Weights of a small class-conditioned image diffusion model: width 128.
Rows from expert 24 of block 3, named by matrix and row number. Rows with one number belong to one neuron. Each number is 128 + 24 x the weight over its row's rms, rounded and kept within 0 to 255. All counts start at 0. Numbers have three digits each. After the name is the row's rms in percent of the matrix's.
# up: expert up (model.blocks.3.mlp.up, 32x32x128), inputs 0-63
# down: expert down (model.blocks.3.mlp.down, 32x128x32, transposed), outputs 0-63
up.0 095:131116152106160140127143139140165141140167124095113100106119166140107144132160088122117124134102089161108109151147113123128135099124118142102117099144103107121108131107137117138147132089174153
down.0 079:119116147089170133125119096110162127104163123121115123114121133145138116126133136122106159124158125160159110119199111091153105099125129138111114108112105161116081119102099143124104165192136102
up.1 102:126119116184115147134121148122142149092202126106138139109134117156127108136180094108109134127085151117128108161154138137124134150144133132124130142111146105109088136127140171139143129165135127
down.1 092:133138128173096116113132113147144141107102111123172136135139145098133174134158104145129127127061082131118129129110148110131101162125135126127131164123137117114132126154123143126134098134132143
up.2 108:161137131196135158137130072104115130134081137136088106102130148117134128116158146137132164142089135138133111108154104143124171123130124133088121110130134142147101123119100133149149102122101111
down.2 123:137135133134137131142124047137160119133164116123146154134111132183119070134130151158109137117129151123114129132080106144141181115128154161137130134128116149100134121135131110130119150179133151
up.3 114:138142126130169152130122144140117109101113131098126120117118153081150160137124156142122134133128150117206141122139140159115144096122152107139143179132109147157141127149021122126096150154111103
down.3 102:124151163092158086123122170110109120125124128131119137113144111118119160119129098095140103135163190154134124112129142130131078105136143101139102188148150115161120150110088117133144135151147135
up.4 096:135120133134157134099146173103116146128119115166082110110139179137099137108079174123128136138109110148161114122112141139130087142113132146103121130146139108098157117135175096129131080123127128
down.4 103:138119132081094120108161171152157124103112143131105058142140153093114170130142134125114121139143125128113133129123122131092155123123127165110136212129158118146100120124155137106143118083101134
up.5 090:117128114166135163133132137104127129090168126138134145128142149156143101137144069123113128139062075161106132104122142142120114144135144117120125174104138120110137114122120143128179135081138127
down.5 074:129156105166125165111116142136185125115116134127113138130100116075132108111119171152119124140143130088120133089129117148094157152176137102150106123134136125124101138144096124147112104079116126
up.6 075:137129103163105129143125179123123117128121117136173120122130156065152114132132114190132132140133101189061146120099158164113106153145137092165119153126125134098163126135154068114126134105118131
down.6 071:133150150075116155141135098167148113147107116042128171112128139106130122142099114164117120119181123142107109108129107126121170110140145160143131136132122128105147127128113135129118159141145105
up.7 100:147070138108131134103111115183141120161150147133123141105140144126151146126163095147126113110115166155136139133127124144146111167141126127171134088149159145108140133137097090119121145138127104
down.7 110:126131156158085081134166138101128101113131128126145132126138061162126099125138115164156130088152094128094117138149154138142111111140118130147119176149121123072170129143138099113113179093135133
up.8 106:133117176185144082099134135145130154100132140111174137110129192162089169105129137150141117109134139112177126130136179122121095108135130131105111125164127096111124132143141128154122121137138130
down.8 092:123130172103111115139125158163085135144098135082048126142116120093125117126105153154129126121087077149149121119143153132143126120117117096117130089140124082110114130122164143144138161092129113
up.9 116:136133098083124158136128161130107113123107139137087101133134134087165111140125176139132136158148124118125131117098136156137118153117126091171136162132120151134099126143143128120126076127114104
down.9 117:128122132143118148145135115097162133137125140139144113137119162104121128116130117139135141109105155125162130139137114129135133191137128147145128086113132151105133120135094143146116084102114121
up.10 107:153130091137087155177134114123130127121105122143084099147146135082152114106163126150147127123141084131165109133141116125110151106123138148120122175139093152142108145131163093138130119084110120
down.10 115:130145079112175112096121115110121166135144131117122121170112123094121113148093166100125116114129152138076134110083128120127105125135144113119121107117128112101106140111136092103144079143145139
up.11 093:114124146121118146159125159119095139102120121112134124172130118113146142122109134136121106139136062132105148112119149121102109130123131120148110145133098089149105113141113129108133061082114133
down.11 102:128111156089124080117116120111080117129141128154120108127148102128145149116137086104155134119113086131079137157134159087148072152115109124133147150125116146112176131127166131130139131152134118
up.12 078:106127144149169143138111133108118137101191121116133134122115172126140105114161153116117135149135180132106139179138125173132120138109115090130137127116119109154116129137166132151078109155124138
down.12 083:106113119185126121148121123177118141115114111168123129113139121131133175122100091117126151173056100156104108148126142139135110106117142127142120117147131125129146126148082122122175136124156108
up.13 102:111115170115184109109125145128126120104117122098153107088128130129147153145176132113091128126134141156123149091087147151160127064133148086148153115140159131151116097144085127140106090171124112
down.13 100:147124145148099097159125140123073122092115132157108138135156066150127152121129103123162117123122133131138151154173156111153145078123093135121153164126129106127128118138191166136121195127117110
up.14 096:135120131116150125153150190082112133173117107125117114149107103127122118118119160145125113133113105168110133110178117120132146135131136090116140131137146105076111142119137125094142087161115116
down.14 091:124111121150171096136144128157124113159128101111118125097138106140153136138106105115099127138151138114119140109149161116127094130116126134120131111126130147112121146142133125122142178153118137
up.15 070:120143175126132109182118115143121129065094123099173113135156105144105090145145123137099140164148100145117146112142177094121063087141144134114167105155112123092120137117113172127159115127081131
down.15 061:154160126137112148114108069110156105156117143145185114111141145138133155102102157134140132163153123115102143138084117137101172131117140162122116137150119118094149138124092143145142159117142148
up.16 120:106136158106154141096109137178148134122148140110156104140120114152098179125134107114108126083178138166121118127138121154152123119143143140142137104113135104158122110155125096127117172139133120
down.16 118:122149158080162129164125102104123134126142138155126127132138128101109158141064165104137119120117121156157126116110126127118138103151142128131134221141120111181124143098104121137136087165138154
up.17 084:131115172130148170133126180105155121095109090172083101112112145123101154161138134133133128112142115107121125129122095114132152112126147142126143138143147149085136122125154108124097216112119112
down.17 070:149120089136163098127106090134120138143129087129142150101115116138114133144152094125141133154121156143092126140088105122131127099106119115093100131103137092175126112086095135116116110167161152
up.18 088:128122117131137108162121091134131136132160123121124064127130135147150102130134117116139150131117112106098122133113135150140095118135126147143122120124113118141111113145164147082152148148100130
down.18 078:123123143155139127125124099120136151131124123137125127115122127120129098121137133094132140133107151099127117147132148153154178093143113103116118117135141129122120128130115084116125102082130111
up.19 086:162127130144168142126133153115149133105150136074140102090112130148103108119156125174167129156135090139120121147137165132118117146120105158113116103148138132122124138129134116127141122173158132
down.19 088:149135125143124168176151118128129119139127132138175111110125112129134042119142126162145127123154103132116151164105119171107147113135133129149138103137147116134165105145101102136133138145158130
up.20 092:142110154121108166133113128091136119142161166137134110147121107133119162130115125156125129127205096112151105156113139161116131152152130158152133083131125093144153115111140121155130158103120131
down.20 119:119128134150129122124115161126142133101118131125096127125145112076129125134106103131139124095208187130101128125124148113141123150133124136143139168124144119098160123128173100140111100068122125
up.21 097:159108164125067109150139103119112127127120142102145064131132144098116085107168126168126138133140113127090090129119138161104099130109112139103112125140123148099123124102147106096144193126108135
down.21 116:142118130086114140103136143102101125127107159134202117136132138108137164138154116130120134146026169156178142135128126125136132089127121172136150161133112120159125119099159152122116164149124119
up.22 101:124130094104130116095117092110120133089124132062136112152113145206151147121118145128124134147138084162120126120095152132120096081130122157123129125128161114070112119150127126108123146095115136
down.22 086:141146107181140125109137135133127148107109143128142169157124129154131087139120135135105133105124196115142128113098090133133189122143144131115141137115140150126098134122088133120101111133103131
up.23 154:138138158126170108041133139115146134127130165133166104103133168144083164130115088122106126122092148147089109118105123104116133092122130152119127078138112110136123117119072118165130101147135134
down.23 152:115103073151185139114121102107119141167137123126146138159125156099144146126107170125108125117140097152122127113105130087161076146123129095119123034119122117104102146113117115131157097138149122
up.24 096:126124112130148110127142122140102114132179126181097130128125143105171086107123162138136117141145144095147119147111171139143061171146119135125135167152111104118128119162143105130140101139143155
down.24 080:141099103145127130089141100166109135109089142117109101103111153106141196114062114096107145153100137136128117132146145136141093106125121165107136127107126106163094128110166180102128159133126141
up.25 139:129128175119132115092146151133136120124107144137152098116143142099119116128120100128124123135131094129105115105078138108126165091133134108153133114138120130141117115142080109152121043141141123
down.25 150:120136163099067094128155160150130109105120128131118146105139129158105152122113097118141115138129146119122121152144115158085167073131118150129132219150155132165138115134161144112113188094118142
up.26 105:154133150136163191126141138127158101120136133085142148120128130104099130117137115126139128134125110151167106161154104157145113089140135173104139096131141119079121123115080130098105174122147139
down.26 101:124106105150098081106116114145130105158139117149111152111111132121154111117174150152140145156100091096126130134143117121143159141123127132141109037147111146133121118159197146141096114070121098
up.27 079:101152122126147096083143137154138120161162138119146104147121143159099136129130129152108141103101113148120138137141139126128091072123118148143120155124113119146115152152120109107115125084136131
down.27 088:143126090105133149151126142158121162128100136116175094132115118115131150121100143080124125149149109083086137136084104128118096156126155137127137107122128129165133138159087113133095138058128135
up.28 087:171133184129158118129125112116133115148099153148155098101093098081131119122066129163137140100109124146120109135187141165155131121126138139111138063135167147110094110124142139093094138148123113
down.28 085:101121077099127170132151187179137115127152118142147089124127153167130159116154131100125130129209120118123115125106126148142146142112143123121140137147116178114091132145103108143105101132122125
up.29 095:127134114131093153130139161089145121126127153167088120119116122102126077140097136157155117137106068112099131124128144114130150140122128136121130089139112131107109131116157111077102117124133117
down.29 089:132116106094113085178116091126103146119124138186121125119137102158122163132074128150142131144070186154126144139122171124153098146127129129130147164145130104168148144129123101134122151161133141
up.30 086:121112109145088115162149113145171134148099104184121111127128111154085151139129111107148136137082131112035116114165129110126090093132129173131121160167134146099151130132142079126103168137117119
down.30 086:119117119176181134129109172112081131137132127144105059094133117109146148137109125130134119111119164134119112113127154096149105147137130113113121137133136131183100150121118137097144137146136122
up.31 099:123131111090138089129116136114157133155146144133161095114099155145122131116119140161128146123159132169105112141113171167153081130140136124141137098111162119138125130131176107091116131095110125
down.31 107:126139133064129195123132108115110131155145123146134159130123143113132152131147159148153119131043137128142129136124118143116104134126140130128097107146108117122124118109171153137178133115138141